Weights of a small image captioner: 195000 training examples.
Rows from block 5 of the image encoder of a small image captioner, named by matrix and row number. Rows with one number belong to one neuron. Each number is 500 + 25 x the weight over its row's rms, rounded and kept within 0 to 999. All counts start at 0. Numbers have three digits each.
After each neuron's rows are labels from the 100 images, of 14976, where the neuron reaches its highest value: "peak on" is the class under the peak; "responds to" is what is common among them. Only what is clearly more common there than usual is listed. The data: rendered scenes of toy objects such as cars, trees, mugs and chairs. In brackets: how many of the 100, against the usual share in percent.
# fc1: MLP up (encoder.blocks.5.mlp.fc1.weight, 640x320), inputs 160-239
# fc2: MLP down (encoder.blocks.5.mlp.fc2.weight, 320x640, transposed), outputs 160-239

fc1.69:508507521495538511492493462531467491471477525514493491459523505541512522492515509482504457486520454542487528529481501483510527524495515479506562472517541535494494499482488450496464500530485543526523509484483507498509474521518496490493496496
fc2.69:513495526490532505501524500564498486495466562488537511514493535529494423527504496528512505479509481570485460519484478495518502490481445505506503526506494509501481510506507551503516486507538525527489495517533528467496512537493506549492461485
peak on: house (35 vs 0.6)
responds to: house (61 vs 6.3); largest object: house (54 vs 4.8)

fc1.327:507516507491485507536532509473459541538481480511538527498498466507489492489506485477548486512500567498516528509524469505465477490496572510534542512471524493534462476454510514481500521482477536539509480506506487459516499467495509473517523507
fc2.327:475547499528488541499539466577515521508554502506505492491493500515463514568508541512512528485478489479493492493473491507494530506540484512486479511542473490513504499497488508526458514489513487478490523457523483521472481475541511506483522462
peak on: barrel (39 vs 0.6); snowman (28 vs 0.4)
responds to: barrel (39 vs 6.3); largest object: barrel (37 vs 4.6); snowman (31 vs 6.9); striped object (31 vs 13.3)

fc1.267:499508508538510453448522502502518510474481498559496502476534516441500506480524511481503525478486508470544504523487488507541516516478465493512494425523493534497514475527484502515476480490537514495479489473514524512489529530480543471489535508
fc2.267:458565503499530526516506533521489494502508447501488515517507532482478496488525502537514493512473502479510466472497516489498506533550497525507499471473526462515454522514532481500479501484538490495521523493525485520462479461521481493470478531
peak on: barrel (53 vs 0.6)
responds to: barrel (54 vs 6.3); largest object: barrel (48 vs 4.6)

fc1.40:485489481553474501492517482503525510481516494483477550472498544512516540501485487510507536520529459477481465471430481532507501489529560453498469524512507502482476477507501525539522529466530487461511513539540467493463489535536512512488514525
fc2.40:463488507543514524518491500480510522519502506514512515435464505498545508520440475475506539536509494478522485530512505493517484502561523481526463529553513498484545511511474493496481547511501498484497506537504446513463493557541481511515517504
peak on: house (53 vs 0.6)
responds to: house (56 vs 6.3); largest object: house (54 vs 4.8)

fc1.139:526466516531470471475487453504460486543491492479533494501511515481474480534502522466458531514541522496486565499508525503527483525508471492513516533498493531517502516460470530477491484480530491523500554509493469515517507491476526479509507492
fc2.139:526513511515496515503475520480522516514510486500503482504478515508483498530517491518503520497502470461522544489518499439428455459531545522503446523500470551507475468476480493507471497518489550519519483483489513493453458491515502510495497482
peak on: barrel (49 vs 0.6)
responds to: count: three (62 vs 32.9); barrel (49 vs 6.3); largest object: barrel (48 vs 4.6)

fc1.444:466492519524470517466495525484457531476549553477493482488530498516532490470478515516513473508505494501472506510496518488507532474498505505490527535484553504500464489467503484525526533531534487500451516541512477553501519494499476489503494482
fc2.444:505424504507493494488476470456470528532481513461523523509485494495496466453489539528479485489451507500486532513518509545509536469498494511474461465501513505507523479488499443469479494544463496473514525487517508475522520487503486462501477476
peak on: house (38 vs 0.6)
responds to: house (43 vs 6.3); largest object: house (39 vs 4.8); teal object (38 vs 15.5)

fc1.227:546438505494490488481527485470473484506509495461550493511496502507482516481487509491496489498520534474474541512512475477492484492471525526477502509493483480514524527441485480508511495497496510487496453495488526487461545522531458519524493492
fc2.227:506443531480459515473495532455476504501513488483567485444528509495505506515554546487513520512490509470507519494464500488510462442525515509487566473467491522503476513524511479501488484490489499528518458479479485537486505494483475504469475498
peak on: barrel (33 vs 0.6)
responds to: barrel (49 vs 6.3); largest object: barrel (43 vs 4.6); white object (39 vs 15.6); its colour: white (26 vs 8.4)

fc1.194:506457513520528456499483476503555520480483502473533507508505464492493480519479523511508491507495496481484446521499475487528487514489528506446518486502506524452532456488479488514537472535541498517480525498466495489461531523434497506446479509
fc2.194:516513478479513494465485523497517508508481479484515493523495503489517504489515501528428501500486497496536538474522498521505526460517476494504501480509484510499492555490516457530510515518515488500530485513498557530490516514513482482486506498
peak on: house (25 vs 0.6)
responds to: purple object (56 vs 16.2); its colour: purple (42 vs 8.6); arch (29 vs 6.6); house (28 vs 6.3)

fc1.274:456528550538523525464517464519491517496495473475471476495514491466519528449512509509477464493522472511505519470538490516481525458491501486551524504492500542507492476492524490499499499468445489512506513535512511504483493525496517507506476508
fc2.274:540554469545512468481507510459494543467505479499494446489461527510479538498519524481479531490482523492515485506465520473492486508523515521520541511483475500511465483484528516520505505511521485531540492505552477529508501539511521519519514515
peak on: house (35 vs 0.6)
responds to: house (36 vs 6.3); brown object (36 vs 16.2); largest object: house (35 vs 4.8)

fc1.84:511495500503536518516517515511476547454490485475477517504485482470532532487498491526511503461505483462503514474527501497495469498512494460501483498537488499517489508517496516502515492504475529523506487524502498489479496490498502455455480464
fc2.84:516506477519491530462477512493495487475523478537512463502512516535486521480484507529482518471483498517510468508468493532492504447519470516528504479484476526512459485470496485522476479524457496498507502446530460521466487483507448482504521479
peak on: barrel (41 vs 0.6)
responds to: barrel (49 vs 6.3); largest object: barrel (43 vs 4.6)

fc1.484:501543486526459509425442519498489500485509495530528468524463514487481512499483504480470520481488484487499486480508496496493527534523497500455507494483505558467512493543535513489526510486457529498501478457523560543536489477503492474518540455
fc2.484:537542525504465485446531494512532485551482540495527470502518526499504517500504525519501498501505517485523502496492477522497541439471524477515501516469495495499499497471532514506503522501483485483523460512513527485500484507489505486529494512
peak on: truck (31 vs 0.5)
responds to: truck (38 vs 7); largest object: truck (32 vs 4.7)

fc1.236:521484506526482500516508535466535524479513484499511471505533506465475535488479505500522507557481540465495542496494546509505487536533471476509476506507505527473532517449477506505499542473499495441480484498490473513511495496522484480483457511
fc2.236:510500455472486470496513537520484466496481527486492513512486510505498472520466470516463489505495529527517457496505503469486473474502490502536450475522497484528513456529495508499527478512560570491522501524512529482510529459495515482485537505
peak on: house (45 vs 0.6)
responds to: count: three (61 vs 32.9); house (50 vs 6.3); largest object: house (44 vs 4.8)

fc1.618:491528522491507447489511476493481470492433520530465534507518489541488424487516538543506503507512488488464494521514537488492520498511514499491513467415520520487499478550538470492511519601522501459499529501493524518522523468446514516487483520
fc2.618:529499468482472458504534508479483526485462472515512482472458475527511456515463473484443477525459505486501538477490500498467472484481533466510462537507486519469541499531519516517548499486464501520487489522534504501485506507485453516543556497
peak on: house (45 vs 0.6)
responds to: house (50 vs 6.3); largest object: house (43 vs 4.8); green object (42 vs 15.6); its colour: green (30 vs 8.3)

fc1.96:519579495490480512530485524502529511513516470495457539488477520513496479474469539482489516448519520452478546539448468494474479516512474474509492497504488542502547510501469506476542484463495514474493481463505498529509471519479534507524484534
fc2.96:538520522485467457474540487473515525508471493440463466497487492471440505512497483502509515454445502503532495511449520436491455518525528466536512483493504480459479481518493511542510468494525531475507525547491532505533498480503488501481477513
peak on: house (25 vs 0.6)
responds to: count: three (62 vs 32.9); house (25 vs 6.3)